Weights of a small audio captioner: encoder layers 8, batches of 64.
Rows from block 3 of the audio encoder of a small audio captioner, named by matrix and row number. Rows with one number belong to one neuron. Each number is 128 + 24 x the weight over its row's rms, rounded and kept within 0 to 255. All counts start at 0. After the name is the row's rms in percent of the matrix's.
After each neuron's rows are labels from the 100 clips, of 14976, where the neuron reaches its highest value: "top examples" is what is common among them; "peak on" is the class under the peak. Only what is clearly more common there than usual is listed. The data: synthesised sound scenes: up to three everyday sounds over a background.
# fc1: first MLP up (encoder.blocks.3.ff1.fc1.weight, 768x192), inputs 0-95
# fc2: first MLP down (encoder.blocks.3.ff1.fc2.weight, 192x768, transposed), outputs 0-95

fc1.516 136 [138 139  64  94 122 127  99 123 125 124 117 133 123 108 169 111 131 109  74 148 127  94 144 177 150 162  92 174 149 154  76 135 148 139 121 110 119 158 164 128 171 164 110 155 130 138 134 127 134 133 156 126 138 153 127 128 127 123 119 129 116 139 118 138  99 129 108  70 160 138 167 143 118 137  93 160 159 152 106 149 148 130 130 147  85 138  95 107 110  78 113 114 123 124 120 141]
fc2.516 157 [ 98 167 111  98 177 136 128 131 139 143 120 154 110 124 163 117 111 106  92 134 144 176 102 147 133 147 109 107 126 121 124 122 128  99 156 107 125 133 107 140 167 145 134  96 151  85 177 193 152  97 121  81 106 106 121 134 166 122 139 140 126  71 176 132 127 124 165  75 119 143 154 128 134 123 136 107 129 146 103 135  97 110 109 130 145 115 105 153 103 106 129  93  60 115  79 108]
top examples: footsteps; first sound: footsteps
peak on: footsteps

fc1.582 127 [109 152  61 130 128  99 140 115 112 133 127 110 129 117 124 124 141  88 150 139  69  99 140 184 128 121 121 120 125  69  98 113 154 146 130 114  92 147 125 113 131 161 121 130 142 129  92 116 132 117 183 107 135 136 170 119  86 176 142 122 112 137 156 108 110 144 107 120 110 148 154 113  98 170 131 108 173 127 115 174 117 139 124 123 123 120 118 118 169 156 116 128 174 141 130 126]
fc2.582 137 [116 120 116 104  92 145 126 159 102 162 102 135 107  92  70 131 160 122 114 121  91 147 188 126 162  86 132 147 110 139 115  94 111 172 152 131 157 151 104 111 129 140 125 121  99 156 135 157 128 110 109 122 142 149 128 142 115 140 138  92 147 133 130 143  81 135 186 139 113  96 118 125 144 149 149 135 102 153 115 133 176  91 135  92  85 153 105 154 129 122 145 138 151 167 139 126]
top examples: footsteps
peak on: footsteps

fc1.544 143 [167 147  99  87 121 149  79 101 145 154 153 109 192 174 158 116 143 126 144 162 113 107 123 137 135 147 135 122 123 117 115 145 135  82 130 117 142 136 110 126 175 140 102 118 127 106 100 154 111 131 129 106 110 124 125 133 118 155 131  86  83 109 154 124  61 130 121 109 167 143 113 160  77 114 133 127 117 109 145 137 110 102 120 164 112 133 136 165 156 147 115 144 111 172 129 115]
fc2.544 142 [145 133 140  88 145  76  84 138 112 140 122 159 126 126 118 135 148 140 129 150 158 141 105 111 128 180 156 159 138 142  92 106 159 153 124 110 125 171 151 154 135 130 135 125 148  95 143 157 104 145 142 131 100 135 145 120 106 127 149 150 125 161  70 118 125 125 171 153 120 100  83 134 129 134 107 112 123 108 128 114 137  86 106 113 145 148 131 117 147 113  98 128 120 186 117 133]
top examples: footsteps; text has "car"
peak on: footsteps

fc1.73 134 [124 180 178 105 173 123 130 164  71  93 116 103 121 153 135 132 154 112 126 130 135 106 134 122 131 142 109 148 145 101 133  91 123 106  99  90 165 142 106 124 102 167 122 117 130 152 145 148  99  88 149 157 170 125 121 146 110  90 126 112  66 105 133 106  76  98 125 120 109 149 139 126 120 143 144 154 149 137 160 106 125 102 164 123 124 167 144 119 122  90 169 161 121 105  90 159]
fc2.73 149 [116 165 158 130 135 155 141 129 184 134 108 125 151 109 150 125  89 153 118 141  84 153 182 103  99 147 128 169 104 115 132  90 135 137 128 129 156 143 143  95 110 110 134 135 170 124 121  78 114 161 130 113 135 131 132 148 110 114  88 112 111 123 126  69 103 112 135 138 115 137 142 123 116 113 132 121 145 133 131 133 104 147 160 155 147 140 117 131 117 130 160 148  98 125 135 104]
top examples: beeping; first sound: beeping
peak on: beeping

fc1.203 115 [124 146 119 111 134 116 142 123 100 140 160 106 144 132 117  80  99  85 126 144 136 126 114 140 159 143 146 165 147  92 113 134 172 126 124 117  97 137 163  95 184 152 164 126  99 114 163 115 168 113 128 145 110 130 144 119 156  81 141 141  88 174 113 146 116 155 126  90 130 105 151 132 100  80 130 151 147 156  88 151  95 136  65 139 105 120  94 112  94 139 120 138 132 102 153 116]
fc2.203 138 [162 141 155 134 140 127 106 115 134 112 101 160 129 141  83 145 138  98 105 100  90 137 146 125 129 135  90 122 134 165 100 137 168 136 129 111 148 123 119 134 148 139 113  94 146  87 167 171 143  95 132 146 144 134 143 113 109 135 165 136 142  89 185  66  84 121 146 118 123 137 116 145 159 110 148 144 127 132  70 136  49 125 107 160 160 115 174 101 125 141 108  99  58 125  98 119]
top examples: footsteps; first sound: footsteps
peak on: footsteps

fc1.293 135 [ 98 147 122 125 146 115 139 129  96 138 149 149 131 126 129 154 105 126 177 154 169 125  94 116 132  94 118 142 133 116 151 108  94  99 128 141 153 179 147 132 139 161 160 107 109 125 156 191 139  95 135  96 114 147 125 100 121 166 162 150 101 131 138 138 139 124 101 106 107 149 163  93 110 122  84  95 138  97 113 161 118 130 151 136  99 131 143 155 101 104 141 141 110 117 157 151]
fc2.293 150 [163 142  79  65 154 130 112 121 134 121 111 130 113  97 142 107 155 100 109 156 131  92 143 135 124  97 112 120 143 157 117 138 131 136 119 127 111 120 119 151 126 132 122  83 100 113 166 121 127 107 129 129 139 178 140 106 120 129  84 123 126 128 154 116  78 127 147 142 110 143  85 144 127 159  98 102 136 113  73 143  86 105 161 129 134 139 141 163 141  81 135 106  85 129 108 115]
top examples: footsteps; first sound: footsteps
peak on: footsteps